A small image FSQ autoencoder, trained from scratch.
Training: muon at rate 0.016, 11100 steps, batches of 128.
Rows from block 16 of the encoder, named by matrix and row number. Rows with one number belong to one channel. Each number is 200 + 30 x the weight over its row's rms, rounded and kept within 0 to 999. All counts start at 0. After the name is the row's rms in percent of the matrix's.
# conv1: bottleneck pointwise conv (encoder.blocks.18.conv1.weight, 96x192x1x1), inputs 0-95
# conv2: growth 3x3 conv (encoder.blocks.18.conv2.weight, 24x96x3x3, transposed), outputs 0-11, a 3x3 kernel for each
conv1.60,101,226,185,211,184,222,244,193,257,230,239,215,185,173,195,176,203,149,215,170,196,193,213,228,263,219,228,181,230,208,198,224,227,202,182,234,157,199,225,230,161,157,194,207,215,129,169,222,211,193,152,239,176,207,239,232,201,261,196,171,212,177,218,198,171,209,172,202,213,200,189,228,172,223,194,215,200,234,156,215,212,234,213,217,196,205,240,242,183,214,227,159,221,198,215,190,180
conv2.60,100,200,207,248,185,205,199,266,164,237,205,198,219,208,215,187,191,196,154,204,235,229,249,203,199,233,167,166,191,175,178,234,219,240,244,177,202,197,182,215,218,204,216,145,135,160,225,206,157,248,188,174,185,190,191,209,152,236,206,185,213,131,126,163,157,176,167,216,208,175,200,203,202,172,197,177,181,204,184,280,155,145,225,207,183,183,158,239,196,190,170,248,191,185,220,201,186,272,211,202,174,198,184,210,191,178,222,207,189
conv1.61,094,200,241,216,201,193,158,227,141,184,189,217,183,178,215,247,201,186,205,211,192,167,158,226,199,276,205,200,192,164,168,162,172,199,179,193,225,187,193,248,158,223,194,215,198,200,192,187,215,180,225,166,170,204,206,225,161,239,209,252,184,220,189,165,189,202,191,228,246,178,207,203,166,190,206,216,210,194,195,201,196,240,203,201,245,208,198,166,182,198,210,260,193,258,195,197,152
conv2.61,090,179,155,165,277,214,166,218,225,181,153,189,182,191,228,159,201,205,193,208,199,183,186,182,187,264,184,160,191,167,217,173,187,217,195,157,177,234,186,268,222,212,189,192,205,190,212,199,237,226,196,241,225,164,173,173,185,228,196,207,237,146,132,163,202,202,194,210,147,162,234,214,201,205,218,182,192,219,180,268,198,131,217,204,205,148,182,174,144,183,181,219,213,212,188,238,229,157,193,239,172,147,174,219,192,171,154,179,152
conv1.62,099,184,212,231,208,182,209,172,175,184,162,251,184,175,216,253,229,248,208,237,189,242,211,177,191,286,223,177,197,197,207,201,178,209,269,182,207,222,169,192,140,229,211,237,222,187,192,132,215,206,223,235,208,176,194,159,171,220,172,224,177,227,199,197,208,190,141,179,246,228,179,201,184,196,189,216,184,220,209,186,183,169,201,155,221,224,229,222,178,161,172,180,201,188,221,170,222
conv2.62,072,139,236,197,173,196,239,248,210,212,226,230,181,159,209,172,215,251,216,190,210,189,204,226,185,237,212,248,196,154,217,194,197,173,152,232,183,196,180,157,225,191,191,206,243,161,196,189,209,151,213,204,129,212,262,212,206,198,188,218,202,168,149,197,182,168,142,220,213,218,225,166,161,220,187,169,238,191,243,177,186,209,190,225,213,225,179,222,268,257,227,199,217,174,218,179,182,284,167,210,210,237,251,207,236,206,208,226,185
conv1.63,104,240,180,215,219,173,234,200,213,233,184,206,176,194,142,201,177,204,193,229,129,222,199,181,191,178,213,211,159,214,217,180,217,227,237,206,209,240,166,193,188,207,179,197,164,199,196,196,191,208,211,196,232,167,207,185,216,208,175,228,167,146,222,208,248,165,201,176,217,216,231,181,162,194,161,189,197,235,193,173,213,198,182,237,198,202,207,183,186,201,165,205,205,197,225,173,211
conv2.63,112,164,154,189,190,235,225,227,242,167,194,227,216,218,204,169,195,160,209,209,202,163,152,209,258,178,161,184,181,174,207,169,207,242,170,245,186,177,197,208,168,205,188,200,217,183,231,213,241,188,228,253,199,209,238,188,196,177,146,219,216,152,141,175,149,150,136,219,199,215,179,226,219,223,223,191,173,192,240,241,223,181,231,208,163,262,156,196,322,245,201,208,216,181,228,178,196,224,137,197,180,244,187,254,221,163,191,214,221
conv1.64,103,209,204,210,210,183,192,229,203,180,152,182,234,258,233,190,254,205,207,173,201,164,202,210,169,176,180,189,259,156,177,153,221,202,202,210,258,183,191,239,146,186,268,189,257,187,175,249,208,167,219,203,211,164,247,207,226,178,199,230,172,219,203,250,202,181,202,228,166,221,216,259,165,180,173,181,192,214,189,239,219,201,209,205,167,190,185,193,195,218,209,214,202,186,174,193,181
conv2.64,099,208,185,175,203,224,188,123,174,146,176,167,146,174,242,181,203,219,272,186,151,200,191,205,164,134,186,173,163,190,186,203,197,181,172,198,241,246,227,204,185,198,202,218,212,206,221,212,204,218,181,188,293,211,167,210,215,199,199,166,189,178,196,202,191,167,167,217,194,186,233,218,197,162,155,172,188,201,191,188,204,202,177,163,198,165,226,200,210,180,222,163,198,228,158,183,244,207,228,215,302,283,224,251,169,169,227,206,228
conv1.65,091,215,197,210,171,211,193,125,186,201,198,193,142,198,205,233,213,238,207,227,180,166,171,206,216,180,225,150,188,178,193,222,162,204,220,207,177,198,158,207,205,170,187,223,156,256,181,165,224,191,217,172,233,183,233,182,161,173,203,160,215,211,205,178,182,175,215,246,218,177,198,212,205,206,233,137,198,242,237,213,236,145,170,167,211,233,220,168,217,221,237,206,211,183,219,170,215
conv2.65,072,190,195,210,182,216,192,183,195,183,198,238,180,185,219,180,209,203,231,165,201,160,206,215,219,173,187,196,137,174,177,120,192,176,156,190,237,238,175,193,242,188,192,171,191,188,197,229,251,239,221,265,176,208,242,174,174,253,178,201,232,148,160,197,189,187,136,158,172,169,257,236,212,172,153,179,248,187,182,216,204,192,192,185,171,179,186,203,253,222,195,204,242,246,217,180,220,157,253,189,239,220,212,200,228,216,243,220,237
conv1.66,099,218,176,226,183,162,235,201,194,213,174,197,176,234,239,201,202,218,188,183,150,196,202,202,221,195,183,256,214,194,204,179,200,194,188,192,205,201,231,138,218,229,165,180,214,184,197,180,187,240,222,198,206,152,168,196,222,250,196,191,205,183,182,208,200,198,192,209,217,167,203,195,169,210,199,177,158,231,164,233,284,206,190,225,211,226,212,209,181,192,184,235,223,221,197,169,197
conv2.66,095,214,246,197,250,246,187,176,169,187,222,214,208,211,185,198,155,229,242,198,198,166,181,152,187,251,270,281,165,213,225,206,232,187,210,142,178,165,153,169,195,238,191,191,213,174,217,184,243,188,207,216,193,205,227,181,183,172,225,200,232,180,153,196,184,158,167,249,238,240,180,190,230,162,173,183,210,163,215,183,199,248,195,166,207,156,207,195,150,191,197,195,186,195,193,175,279,181,184,243,262,226,218,236,213,170,208,223,210